config.toml
encoder_arch = "crnn"
model = "encoder-decoder audio transcriber"
dataset = "telephone keypad tones over noise or synthetic speech"
train_examples = 39062
noise_aug = 0.01
n_mels = 80
hop_length = 160
input = "log_mel"
spec_augment = true
win_length = 400
tokenizer = "char"
vocab_size = 21
encoder_norm = "batchnorm"
encoder_activation = "relu"
encoder_depths = [1, 1, 1]
encoder_kernel_size = 5
encoder_stem = "single"
encoder_widths = [128, 128, 128]
encoder_rnn_width = 128
encoder_rnn = "lstm"
encoder_bidirectional = true
encoder_rnn_residual = true
encoder_rnn_layers = 6
fusion = "cross_attention"
decoder_width = 128
decoder_layers = 7
decoder_norm = "layernorm"
decoder_norm_position = "pre"
decoder_activation = "gelu"
decoder_mlp_ratio = 3
decoder_head_dim = 32
decoder_fused_qkv = false
decoder_bias = "all"
decoder_qk_norm = false
decoder_parallel_block = false
decoder_inner_norm = true
decoder_drop_path = 0.05
decoder_kv_group_size = 2
decoder_positions = "sincos"
decoder_cross_attention_every = 1
decoder_tie_embeddings = false
residual_init = "none"
optimizer = "adamw"
learning_rate = 0.0031
beta1 = 0.85
beta2 = 0.99
eps = 1e-08
max_grad_norm = 1.0
ema_decay = 0.999
max_steps = 3300
batch_size = 64
epochs = 5.4
lr_schedule = "cosine"
final_lr_fraction = 0
warmup_steps = 90
weight_decay = 0.3
Rows from block 2 of the text decoder, named by matrix and row number. Each number is 128 + 32 x the weight over its row's rms, rounded and kept within 0 to 255. All counts start at 0. After the name is the row's rms in percent of the matrix's.
# proj: cross-attention output (decoder.blocks.2.cross_attn.proj.weight, 128x128), inputs 86-127
proj.0 073 [109 181  79 149 119 156 122  69 105  82 146 131 107 128 123 162 129 111 123 125 105 135 114 133 113 140 125 136  95 121 103 116  77 141 136 172 171  97 109 169 129 132]
proj.1 085 [106  79 153 121  92  97  88 161 139 132 168 159 130 137 127 120 172 167 165 139 181 147 136 166 132 143  82 105 104 107 122 149 127 157 101 141 169  82 151 162 157 136]
proj.2 096 [104 154 144 126 176  85 115 164 110 166 177 109 180 187 116  86  98 106  77 145 113 106 158  95 173 215 131  79 120  84 123 132 171  99 131 181  90 179  93  95 164  72]
proj.3 080 [124 134 130 132 153 121 125 148 162 152 152 138 118 152 149 100 127 151 124 115  86 145  75 165 146 124 104 126 114 131 130 139 157 178 121 119 158 187 141 140 158 173]
proj.4 090 [133 150 111 127 127  99 111 137 174  94 192 199 159 151 155 100 159 145 108 102 150  59  89 154 219 171 125  88 106 105 128 137 117 162 131 137 153 131 210 164 198  93]
proj.5 097 [163 128 137  94 102 103 122 153 147 138 139 117 164 171 118 103  92 128  88 121  54 117 133 113 106 159 167 111 138 124 146 161 184 116 116 147 111 160 120  75 146  95]
proj.6 089 [173 104 194 108  89 104 187 135 142 128 137 102 134 177 169 102 117 119 130 149  95 136 102 105 105 174 127 104 114 117 115 159 122 102 126 149 129 202 108  59 132 127]
proj.7 092 [129 135 126 150  97 153 101 125 138  84 168 127 160 152 120 127 140 120 122 150 175 113 124 122 118 120 157 122 111  88 160  94 127 132 111 128 140 122 138 146 152 114]
proj.8 081 [155 122 154 171 124 159 145 147 149 107  99 123 169 184 113  76 112 171 121 168 118  94 155  56  96  85 202 111 156 133 163 117 142  90 116 138  76 104 124 128 140  94]
proj.9 082 [110 170 129  85 195 125  53 170 106 154 100 135 144 115 155 112 119 167 146 157  96 150 100 108  97 127 138 179  76 171 108 142 130 143 160 104 146 167 144 108  75 162]
proj.10 088 [113 119 103 139 144 144 105 136 109  80 112 130 109  97 146 170 150  74 196  54 107 196  96 157  92 144 102 175  69 200  63 136  90 162 148  65 194 180 101 127 125 160]
proj.11 099 [145 123 111 104  96 121  99  99  89 149  66  63 110  79 136 177  86 105 135 120 100 189 168 107  97  77 143 151 150 167 131  91 120 114  60  97 111 145  96 108  47 187]
proj.12 134 [109 119 139 151 155 122 141 155 168 114 185 215 134 152 176  70 187  93  92 118 117 112  83 197 205 209  68  99  66  69  60 182  76 188 171 124 185 193 170 163 183 120]
proj.13 127 [130 143 132 138 110 141 127 118 117 124 177  97 206 188 107 100  62 189  59 193 105  73 168  76 113  99 176  96 175  88 163  60 179  79  83 182  92  92 101  98 152  81]
proj.14 124 [147 106 160  94 125 147 144 124 110 143  39 106 114 140 188  99 111  91 146 102  82 159 108 147  81 112 152 138 112 185 119 101 173 117 150  86 101 152  90  69  74 175]
proj.15 109 [141 135  92 150 121 132 101 117 153 106 182 143 153 130 113 168 139 194  56 163 179  71 171  90 184 101 154 133 181  51 166 115  72 118  72 167 107  77 155 152 168  80]
proj.16 091 [129 136  88 142 120 116 124 117 111 103 222 122 174 183 121 150 150 109 143 171 159 120 115 115 139 152 110 120 114  54 104 147  70 118 157 133 141 117 123 161 218  98]
proj.17 105 [ 91 117 127 145 137  95 122 142 176 130 219 160 177 186 138 128 164 111 143 142 138 102 109 114 148 180 106 103  90  46  95 171  98 119 159 146 169 144 159 163 183  76]
proj.18 118 [156 143 123 132 137 119 140 144 149  88  78  87 105  82  96 177  86 207 105 145 165 131 192  75 139  48 187 133 204 145 208  78 119  86  53 141  78  46 153 143 120 118]
proj.19 086 [139 138 133 106 159 128 125 116 124 159 163 110 179 180  91 117 133 148 100 162 116 117 154 111 131 140 137  68 148  38 143 131 167  87 126 151  68  70 139 112 188 109]
proj.20 201 [132 144 143 126 159 132 149 153 139 144 112 167 148 160 162  86 154 122 129 104  94 105  93 183 182 174  85 139  94 132  76 140 141 146 167 108 159 179 156 138 147 123]
proj.21 086 [143 123 113 127 124 158  86 137 149 123 131 117 151 142 111 121 127 182 128 141 142 102 158  94 115  85 147 142 162 152 133 128 173 102  94 129  95 116 158 109 146 115]
proj.22 091 [105 149 157 153 149  96 153 174 127 154 164 191 130 115 121 168 141 114 152 141 139 104 131 122 195 128  72 152 147 115 126 175  71 175 120 153 173  86 170 159 133 107]
proj.23 088 [150  88 154 161 127 129 134 105 149  89 159 132 128 130 141 127 173 110 142  99 151 138 116 163 140 110 104 161  80 131 107 139  76 126  99  90 140 142 160 147 145 164]
proj.24 087 [111  91 140 125 164 121  95 155 129  96 109 178 144 139 153 100 170 113 111 102 135 104 113 159 171 147 104 166 121 105 103 125  88 156  90  89 163 132 111 169 171 111]
proj.25 079 [173 105  94 146 124 127 123  91 161 156 116 113 101  94 126 156 122 126  93  91  81 135 110 130 123 102  94 148 137 106 148 147 115 171  99  98 128  97 109  97 105 131]
proj.26 090 [150 138 150 132 136 140 146 135 105 162 161  97 191 226 102  91 104 160  79 207 105  94 149  93 137 147 137 105 162  87 142 110 182  81  99 138 105 124 145 130 157 130]
proj.27 107 [ 84 161 114 117 168 136 128 188 140 125  77 145  93 118 165 107 112 148  97  85 116 141 153 167 155  87 127 132 135 171 123  74 146 119  96 125 134 127 111 127  78 150]
proj.28 082 [110 117 124 119 146 112 114 138 144 114 185 165 145 125 134 154 188 118  95 134 110 125  90 140 171 175 100 132  77  46 146 157 103 183 146 155 139 118 172 172 177 103]
proj.29 093 [ 78 116 128  98 191 102 132 181 112 130 103 144 100 116 140 135 158  90 168  65 125 162  64 172 101 176 105 135 101 154  79 170 125 131 155 114 142 142 149 144  89 198]
proj.30 100 [143 141 129 121 160 123 122 118 114 141  69 132 140 128 141 114 105 178 126 130 127 123 206  96  87  64 189 150 189 166 170  77 172 100  97 111  89 109 124  93 114  98]
proj.31 094 [170  97 139 161  94 154  96 118 126 122 125 125 182 187 123  69 106 145  93 157 119 107 156 110 132 143 135  94 127 162 142  76 176  46 147 142  94 148 124 111 150 106]
proj.32 116 [114 155 103 175 128 165  83  97 150  99  43 103  82  78 144 142 123 118 190 117 127 189 156 127  46  91 141 139 149 237 153 116 147 126 131  74 114 155 104  85  47 186]
proj.33 113 [136 119 122 144 120 121 162 137 141 129 156 121 165 166  97 114 101 206  41 198 130  69 176  60 162 108 164 132 167 105 192 107 145  95  90 173  67  31 132 151 140  67]
proj.34 099 [154  91 121 165 117 142 122  89 109 144  92  88  78 111 105 160 100 129 141 122 145 179 142 140  61 112 121 153 120 194 133 115 108 131 101 102 144 125 109 129  77 150]
proj.35 081 [112 142  98 176  78 135 107 159 142 117 199 106 163 154 117 175 111 136  64 143  96  88 116  69 168 105 151 110 161  70 100 179 105 143  92 172 140 125 165 120 155  89]
proj.36 082 [175 128 138 139  97 178  94 117 118 119 100 104 151 166 129  72 115 129 164 119 137 144 100 168  86 167 135 140 110 205 116 128 221  91 174  90 123 192 137  99 133 166]
proj.37 096 [161 115 137 133 126 180 135 102 128 137  98 132 100 124 182 110 125  94 150  90 119 171  94 161 126 139 105 135  63 219  88 119 186 153 174  67 136 170 126 155  84 220]
proj.38 087 [ 78 158  69 166 155 120 106 133 129 133 165 156 123 149 116 112 148 120 104  98 138 122 111 156 125 162  90 118  79  78 110 169 130 157 147 131 166 131 135 151 161 134]
proj.39 082 [141  98 135 129 115  69 127 107 128 161 204 151 148 170 151 165 169 108 113 115 149  95  95 157 207 195  89 141  88  87 120 119  85 172 151 176 169 133 154 190 216  83]
proj.40 096 [140 143 149 100 118 131 145  71 104 145  87 138 131  48  69 162  89 173 115 113 174 105 165  81 131  67 160 135 184 137 132  94 106 115  72 149 120  43 114 167 108  93]
proj.41 081 [131 129 127 108  78  82 135  86  86 112 236 148 118 146 108 186 140 163 125 134 192 156 143  77 175 105 105 128  92  90 129 106  62 167 136 178 174  80 181 191 125 124]
proj.42 072 [121 116 138 147 111  87 119 170 102 165 166 155  81  92  96 171 162 119 156 109 104 156 113 160 158 155 111 130 158  79  99 172  99 191 121 163 153  96 127 107 119 111]
proj.43 090 [140 135  92  91 146 138 121 121 121  92  87 156  88  99 168 181 191 101 136  85 134 163  89 144 129 139  87 176 116 135  67  99  59 212 134 115 172 142 139 154  92 170]
proj.44 099 [152 122 162 112 179 121 165 174 106 137 158 148 191 192 180  67 140 121  96 130  89 101 103 164 175 214 135 112  95 142 109 149 163 143 186 100 154 208 137 121 218 115]
proj.45 090 [147 103 184 136 145 161 150 123 150 171  81 117 128 105 126 100 156 100 186  58  90 182 124 136  56 124  92 151  90 154 118 157 137 128 163 111 129 162  95  96 132 209]
proj.46 105 [ 97 170  61 115 143 119 129 138 103 124 157  98 129 117  83 190 100 157  69 192 123  87 194  61 153  94 175 109 169  88 169 107 151 117  83 185  68  62 129 116 104  84]
proj.47 092 [148 153 121 129 119 112 105 114  89 119 111 126 137  89  95 196 108 172  82 160 188 110 143  89 152  75 169 133 183 120 156 110 125 105  52 148 110  50 143 152 119 129]
proj.48 099 [150 106 144 115 112 134 145  93 157 115  92 125 122 171 119  78 125 131 156 118 122 146 114 143  79 169 168  94 107 175  97 133 189  87 172  96  95 189 106  72 107 152]
proj.49 077 [142 145 137 134  80 185 102 139 131 130  94 130 175 160 129 123 100 111 104 133 130  62 121 116 160  83 151 126 143 165 133 104 129 128  91 145 112 126 143 191 156 114]
proj.50 094 [131 166 140  81 139 124 110 131 178  96 102 171 114  64 100 148  88 186 147 149 166 103 155 112 180  50 152 138 173 189 134  83 134 124  86 142  90  59 134 148 106 103]
proj.51 079 [ 82 140  94 146 114 151 159 123  89 162 174 101 152 170 135  80 146 102 119 189 107  96 109 133  80 164 139  82 113 153 133 117 182 122 173 134 140 175 128 137 132 133]
proj.52 089 [118 109 137 123  99 127  87 130 144 141  54 141  61  59 138 170 142 102 182 102 126 205 136 148 102  77 106 159 139 191 113 107  72 140 140  69 178 130  99 113  54 193]
proj.53 080 [123 115 153 126 104 120 165  29 109 123 119 133  51  79 115 162 163 144 136  91 162 136 134 148 139 111 126 190 154 169 114 122  78 149 102 124 173  58 120 141 104 123]
proj.54 091 [122 157 153 109  79 124 159  90 142  98 133 123 126 194 130 101 103 136 116 151 108  98 112 126 118 123 129 114 115 124 100  96 180 112 132 146  99 114  98  95  96 103]
proj.55 089 [153 129 126 133 148 164 140 111 140 105 106 108  98 134  89 150  77 170 134 162 142 102 201  95 115  70 162 110 195 126 224 108 139  87  89 150  73  72 110 120 145 115]
proj.56 078 [121  85 147 162  83 109 108 105 136 139 154 121 154 168 120  69 153 111 124 139 129 103 114 113 100 124 181 131 125  79 138 131 162 115 160 161 140 151 149 114 140 124]
proj.57 096 [132 138 118 178 125 222 123  87 111 121 137 190 129 130 178 128 196  90 148  76 169 162 101 199 179 146  80 163  69 152  61 145 103 208 153  93 184 146 144 172 164 178]
proj.58 107 [168  94 151 105 138 100 142 141  90 170 114  67 171 176  89  90  73 176 109 193 104  99 183  80 120 141 229  63 184 115 179 115 201  87 111 149  91 127  81  80 154  95]
proj.59 097 [112 128 113 173 179  96  98 137 170 119  66 131  71  28 130 183 160 153 143 122 174 169 144 133 129  58 132 167 173 192 140  64  95 147  96 122 127  95 145 137  51 158]
proj.60 084 [138 138 127 169 138 135 164 101 134  54  91 137 144 139  86 133  84 165  91 204 143  63 178  87 147  85 170 115 184 100 151  80 162  82  88 136  56  75 133 126 104  90]
proj.61 101 [142 110 170 103 140 127 171 142 119 148 155 160 186 203 153  56 143  98 135 133  71 121 107 162 134 195 107  82  83 111  72 161 175 118 184 101 164 219 157 131 169 108]
proj.62 091 [119 133 143 128 135 130 113 110 113 139 119 119  92  93 168 118 158  98 163 100 130 179 111 126 120 126  82 121 113 144  88 137  95 127  99 110 166 135 110 124 109 144]
proj.63 100 [111 130 118 124 118 170 147 121 122 150 170 181 120  93 165 122 203  66 158  76 106 151  57 198 157 183  68 148  69  89  83 188  74 192 186 101 221 160 170 141 144 149]
proj.64 137 [110 147 101 129 108 130 123 105 122 139  90 146  35  24 147 209 173 122 186  83 148 212 113 160  83  87 106 179 116 202 107 123  78 140  93  89 178 105 129 154  50 180]
proj.65 114 [ 80 169 124 109 128 107 132  98 150 119  76 116  78  80 143 136 143  76 185  76 102 208 119 177  94 131 105 160  78 170  85 138 135 158 159  88 171 153 103 119  81 192]
proj.66 077 [104 111  77 118  68  89 109  73  98 159 131 115 123 116 124 145  89 134  89 138 169 151 152 116 125 104 135  81 167 148 176 126 100 128  71 143  99  43 191 173 146 150]
proj.67 104 [113 151 111 123 155 159 103 136 105 127 113 171  93  65 140 185 138 161  88 124 177 131 134 134 151  64 107 165 106 126  85 105  61 173 100 123 161  99 178 181  77 152]
proj.68 102 [158 101 133 121 132 107 139 126 103 132 121 120 126 171 113  96 123 101 144 107 103 115 153 120 107 143 140  91  82 154 139 156 153 100 162 140 112 155 125 109 148 123]
proj.69 108 [133  91 132 137 131 161 136 136 114 119 145  95 155 182  83  66  51 151 111 159 136  64 187  66 115  83 209  63 176 132 188  94 201  80  87 139  54 123 112  94 133  77]
proj.70 099 [ 91 129 125 137 160  95 113 191 129  90 169 171 171 140 121 131 145 140 108 151 172  92 141 122 203 111 108 139 133  93 122 125  94 187  99 192 162  92 157 191 177  88]
proj.71 101 [150 129 126 146 105 112 125 118 153 134 203 191 147  98 167 191 165 149 117 120 250 112 123 145 191 112 125 140 125  83 109 108  29 181 106 155 190 108 179 202 122 122]
proj.72 097 [137 103 161 152 138 162 148 117 164 133 137 187 152 175 192  61 192  70 138  77  97 142  64 159 181 212  86 125  84 113  60 182 147 178 188 107 184 187 141 142 141 112]
proj.73 079 [140 116 196 161 137 110 139 130 125 136 144 143  97  70 113 156 132 139 162 147 163 145 113 116 163  95 108 153 178  92 161 137  70 175 135 143 140 101 156 139 133 132]
proj.74 127 [132 136 134 150 112 144 136 110 106 126  94  85  96 150 155  75 127  93 184  87  96 180 109 159  73 155 109 128  75 181 101 152 156 115 190  90 141 189  91 109  95 178]
proj.75 090 [143 122 133 101 122 193 111 125 108  91 101 106 139 154 135  95  88 113 103  97 101 138 114 139 106 168 136  80 118 144 111 148 162  83 131 112 107 154 129 116 109 154]
proj.76 096 [134 174 102 143 122 133 136 119 119  93 155 150 149 151 114 122 125 179 105 145 153  69 167  98 154 134 166 104 166 128 150  86 169 118 134 141  89  85 103 110 118  75]
proj.77 106 [124 168 119 111 174 126 135 145 149 113 171 195  99  76 165 141 213 100 115  87 154 151  72 162 202 143  58 176  86 125  90 171  89 226 171 107 190 147 169 172 139 165]
proj.78 099 [132 101 138 137 188 178 120 131 154 117  86  71 117 118 129  89 118 111 194 126  81 134 169 132  70 133 159 111 136 187 159 111 158 109 132  83 104 162 114 102 111 166]
proj.79 090 [126 107 138 136 110 107 186 122 136 137 127 163  83  79 132 210 162 105 161 109 207 173 102 144 155 109  77 174 119 104 117 113  88 205 100 100 194  87 166 211  97 131]
proj.80 077 [103 162  73 152  89 116 115 101 121 122 194 102 186 166  96 110  98 159  98 181 110  87 151  88 127 118 158 106 153  70 182 114 148 109 137  98  91 112 124 118 163 111]
proj.81 111 [141 136 113  97 104  80 117 116  83 172 138  85 191 171  77 121  85 172  75 189 101  71 192  64 113 123 154  83 171  81 178 135 165  81 107 185  70 102 107  49 137  75]
proj.82 190 [ 92 134  95 157 112 117 112 128 131 111 120  96 107  75  83 161 114 145 147 135 166 150 149  91 104  84 156 128 179 119 169 112 125  98  99 138 106  77 115 121  85 132]
proj.83 090 [153 147 120 113 181 147 128 125 178 127 151 143 119 100  88 160 103 164 147 156 140  84 161 107 170  94 144 116 160  94 125 110  94 139  66 172  85  69 105 144 166  89]
proj.84 116 [116 116 156 131 160 162 143 138 147 127 160 184 134 135 178 123 178  93 134 102 120 165  67 175 162 209  40 151  67  63  81 184 112 177 186 115 197 170 165 173 146 147]
proj.85 108 [124 114 148 142 115 105 134 136 146 149 148 145 114 167 174 104 206  54 174 102 119 190  59 182 122 200  82 132  76 103  82 180 123 204 196 113 196 195 133 138 180 148]
proj.86 101 [111 143 105 157 139  97  93 159 143 152 161 120 152 104 101 144 148 155 124 170 136 116 168 100 150  93 146 132 136  84 131 119 109 110 106 181  97 100 118 135 150  88]
proj.87 082 [110 145 150 110 117  83 121 132 143 165  95 118  95  63 105 187 129 180 133 154 168 129 176  76 103  66 124 180 204 150 160  61 124  52  60 178  82  54 127 122  83 129]
proj.88 092 [118 126 132 135  93 119 153 112  96 127  87  90 105  97 136 110 117 101 146 103 106 160 127 147  55 115 114 112 105 157 122 151 162 137 127  98 123 146  88  98 117 146]
proj.89 109 [156 128 125 129 122 119 135 153 153  95 127 143 152 152 119 125  89 154 124 152 120  81 149  83 121 115 133  87 163 139 144 141 151 106 127 131  97 111 132 100 154 108]
proj.90 093 [106 141  88 100 113 137 124 121 113 121 183 154 156 117 144 169 169  73 130 112 112 143  85 145 176 168  66 143  85  70  66 186  68 212 175 164 155 139 137 158 150 122]
proj.91 092 [ 67 162 129  97 181 128 122 161 169 101  82 149  58  89 169 140 167 127 186  64 139 144 127 154 119 110 105 145 134 221 105  98 139 159 110  67 150 102 121 139  90 132]
proj.92 093 [110 153 129 116 138 125 150 159 134 134 123 107 108  25  85 237 116 157 100 142 180 138 180 124 113  46 133 155 163 159 153  86  48 146  60 156 115  77 121 160  58 111]
proj.93 097 [191  88 163 103 103 125 132 120  91 124 175 150 155 158 129 143 155 107 101 163 143  99 139 103 182 177 134 134 126  83 166 126 101 156 112 120 145 115 153 177 168  84]
proj.94 081 [143 120  75 169 122 136 114  78 110  96 115  96  77  69 109 215 151 110 186 118 130 212  82 159  59 110 105 195 110 140 127 175 115 158 116 150 104 156 123 182  81 185]
proj.95 116 [154  94 142 126  95 140 131  86 130 107 100  63 132 159 109  84  81 149 134 162 103 116 165  92  71 152 174  92 123 155 151 134 181  83 136 120  79 133 101  70 131 130]
proj.96 099 [109 149 124 127 141  93 153 165 139 109 162 166 123 139  88 170 185 165 118 131 210 125 139 151 143 108 118 154 134 130 148 109 111 116 135 131 171 104 197 202 163 138]
proj.97 098 [151 111 140  75 128 141 123 114  85 117  65 106 108 119 151 130 147  56 129 104 111 164 118 159 123 170  94 115 102 189  79 149 105 147 156 110 126 194 115 104 100 127]
proj.98 091 [179  94 154 119 149 129 140 148 137  99 205 156 185 185 138 137 129  98  75 153 114  95 141 111 128 153 141  77 117  39 119 159 111 130 152 152 135 142 136 134 159  73]
proj.99 177 [128 120 114 136  97 111 102 124 132 141 141  81 123 112 100 143 119 127 121 151 133 133 143  82  94 114 158 119 134 117 166 129 119 120 114 130 106 103 125 111 117 126]
proj.100 109 [153 123  88 107 117 143 125  97 115 143  85 142  72  30 155 218 139 114 156  66 124 181 124 132 145  81 125 179 122 184  72 103  66 195  71 125 171 130 129 137  90 160]
proj.101 100 [107 121 122 151 131 102 121 155 126 127 102 121 170 177 167 105 103 102 136 156  76 139 121 145 133 177 128 131  87 163  91 154 148 103 133 124 137 172  59  78 142 142]
proj.102 103 [155 107 125 136  89 117 140 107 125 145  83 137  89  86 166 135 172 126 177  86 119 180  76 172  97 125 102 121  84 149  91 135  94 194 133  67 187 128 123 121 111 184]
proj.103 107 [117 125 123 139 124 119 130 119 127 122 123 164  83  49 147 191 177 117 146  97 142 173 105 175 143 104 100 151 146 132  94 121  54 181  82 109 184 103 138 173  98 145]
proj.104 082 [117 127 168 111 129  72 132 121 146 135 183 114 155 134 113 145 131 131 113 149 168 105 132  90 133 138 136 103 140  85 157 124 104 126 100 155 109 114 136 168 136  83]
proj.105 090 [122 138 135  71 125 117  94 150 105 184 100 134 122 113 154 136 167 151 126 100 145 138 133 141 122 114 101 149 152 181 130 101 110 163 116 113 204 120 135 116  96 132]
proj.106 102 [148 105 144  98 105 126 157 133  97 142 122 123 112  86 122 133 127  96 133 135 102 183 117 126 103  98 129 141 149 119 145 119 138 123 121  93 114 147 131 129 128 143]
proj.107 088 [161 134 132 120  95 108 119 137 141 148 100  78 151 123 108  91  98 103 149 159 129 119 160  95  66 139 161 123 158 161 150 119 185  80 122 152  78 148  98 116 116 119]
proj.108 111 [107 134 111 132 129 153 127  93 107 138 118  68 148 146  98  82  82 120 137 121  71 101 171  74  90 167 201  79 159  96 178 143 176  70 134 134  62 149  95  69 137 112]
proj.109 093 [124 135 107 115 119 101 109 124  94 124  89  71 147 137  98  81  59 106 113 193  70  89 175  79  81 128 168  92 160 129 157 138 215  63 124 143  46 154  96  41 109 102]
proj.110 090 [119 107 139 115  88  82 124  88 109 144 119 118 124 110 152 153 106  95 183  82 134 190  96 167  66 131  92 146 127 125  88 169 114 153 129  90 140 178 111  96 112 140]
proj.111 087 [122 147 109 143 144 148 127  73 142 105 178 172 135  81 101 156 160 131 103 130 192 134 127 143 173 133 114 148 108 112 132 117  60 135 121 138 181  50 150 202 153 126]
proj.112 096 [124 110 186 119 124 136 157 131 113 130  47  92 106 125 142 104 120 165 159  96 113 161 188 100  39  85 113 154 161 212 162 104 180  85 140 105  99 154  97  92  74 208]
proj.113 114 [168 102 128 103  99 146 100 102 107 131  58 126  97 114 137 119 104 127 167  95 112 134 172 125  93 106 141 139 140 225 117  92 180 117 126 101  93 131  94  94  59 161]
proj.114 085 [145 102 167 104 129 129 128  96  75 164 119  97 156 151 113  82  87 147 165 181  96 114 111 121  85 125 120 119 145 153 133 113 125 101 137 128 127 161  95  58 143 120]
proj.115 096 [115 135 127  99 130 142 116 131 157 114 153 155 145 186 147  75 171  93 125 110  92 134  85 134 189 168  77  94 117 148  86 180 129 115 162  95 153 180 124 125 169 110]
proj.116 100 [115 109 124 154 159 151 146 130 104 135 168 136 166 163 135  83 172  85 156 125 118 144  85 126  95 230  93 132  51 110  85 189 121 157 169 112 156 179 131 170 166 141]
proj.117 091 [134 139 108  95 183 166 122 126 133 139  96  56 119 109 117  96  82  96 123 103  63 163  99 104  43 102 147 109 184 150 170 118 199  87 129 109  69 161  92  14  82 126]
proj.118 087 [160 134 121 123  88 127 128 108 101 114 103  85 127 108 108 135  76  71 119 143  46 153 125 118  67 130 189 160 139 147 114 144 150  88 118 148 141 171  96  72 108 149]
proj.119 089 [117 166 138 160 191 112 116 181 183 163 185 167 124 106  94 153 179 171 131 154 166  88 153 167 202 128 140 131 164 105 180 121  88 126 129 121 161  98 185 186 151 118]
proj.120 096 [133 118 125 143 126  73 140 150 138 142 191  99 224 187  82  85 125 131  80 208 127  53 126  67 182 179 169  75 142  63 177 116 143  94 145 180  86 125 147 142 222  63]
proj.121 104 [ 95 126 159  77 165 144 100 146 180 151  80  88 116 109 124 111  83 125 168 101  97 165 170 128  86  99 167 142 157 181 170 133 166 125 159  90  79 159 100 103 102 172]
proj.122 109 [118 136 156 110 150 109 151 154 120 180 159 111 228 214 123  78 121 173  34 183 107  47 151 103 184 171 120  93 120   5 133 161 137 105 115 175 102 121 160 125 210  61]
proj.123 104 [111 150 126 141 115 119 145 144 138 118 150 159 118  73 119 162 178 141 131 102 194 145 122 140 167 108 102 151 120 120 101 113  66 148  98 139 136  92 186 168 120 147]
proj.124 110 [146 123 104 132 178 173 122 111 137 127 131 139 208 197 156  87 110 136 103 119 122  68 137 118 191 144 141 112 147  79 150 139 153 121 153 146 105 157 142 122 166  57]
proj.125 112 [114 124 148 107  89 107 151 115 106 170 143 151  76  74 131 137 186  70 165  79 106 218  79 172 116 151  23 156  78 160  72 156 112 178 153  75 202 191 132 156 122 183]
proj.126 084 [135 121 157 108 141 135 157 115  96 134  71  80 122 189  95  69 117 155 114 159 119 104 148 115 103  98 169 117 164 150 171  78 198  74 135 116  76 150  92  93  97 139]
proj.127 121 [173 105 128 162 118 121 116 113 173 118 199 109 202 167  89 111  94 153 103 192 152  35 173  95 169 112 177  70 180  61 175 115 149  94  89 183  86  93 154 135 185  40]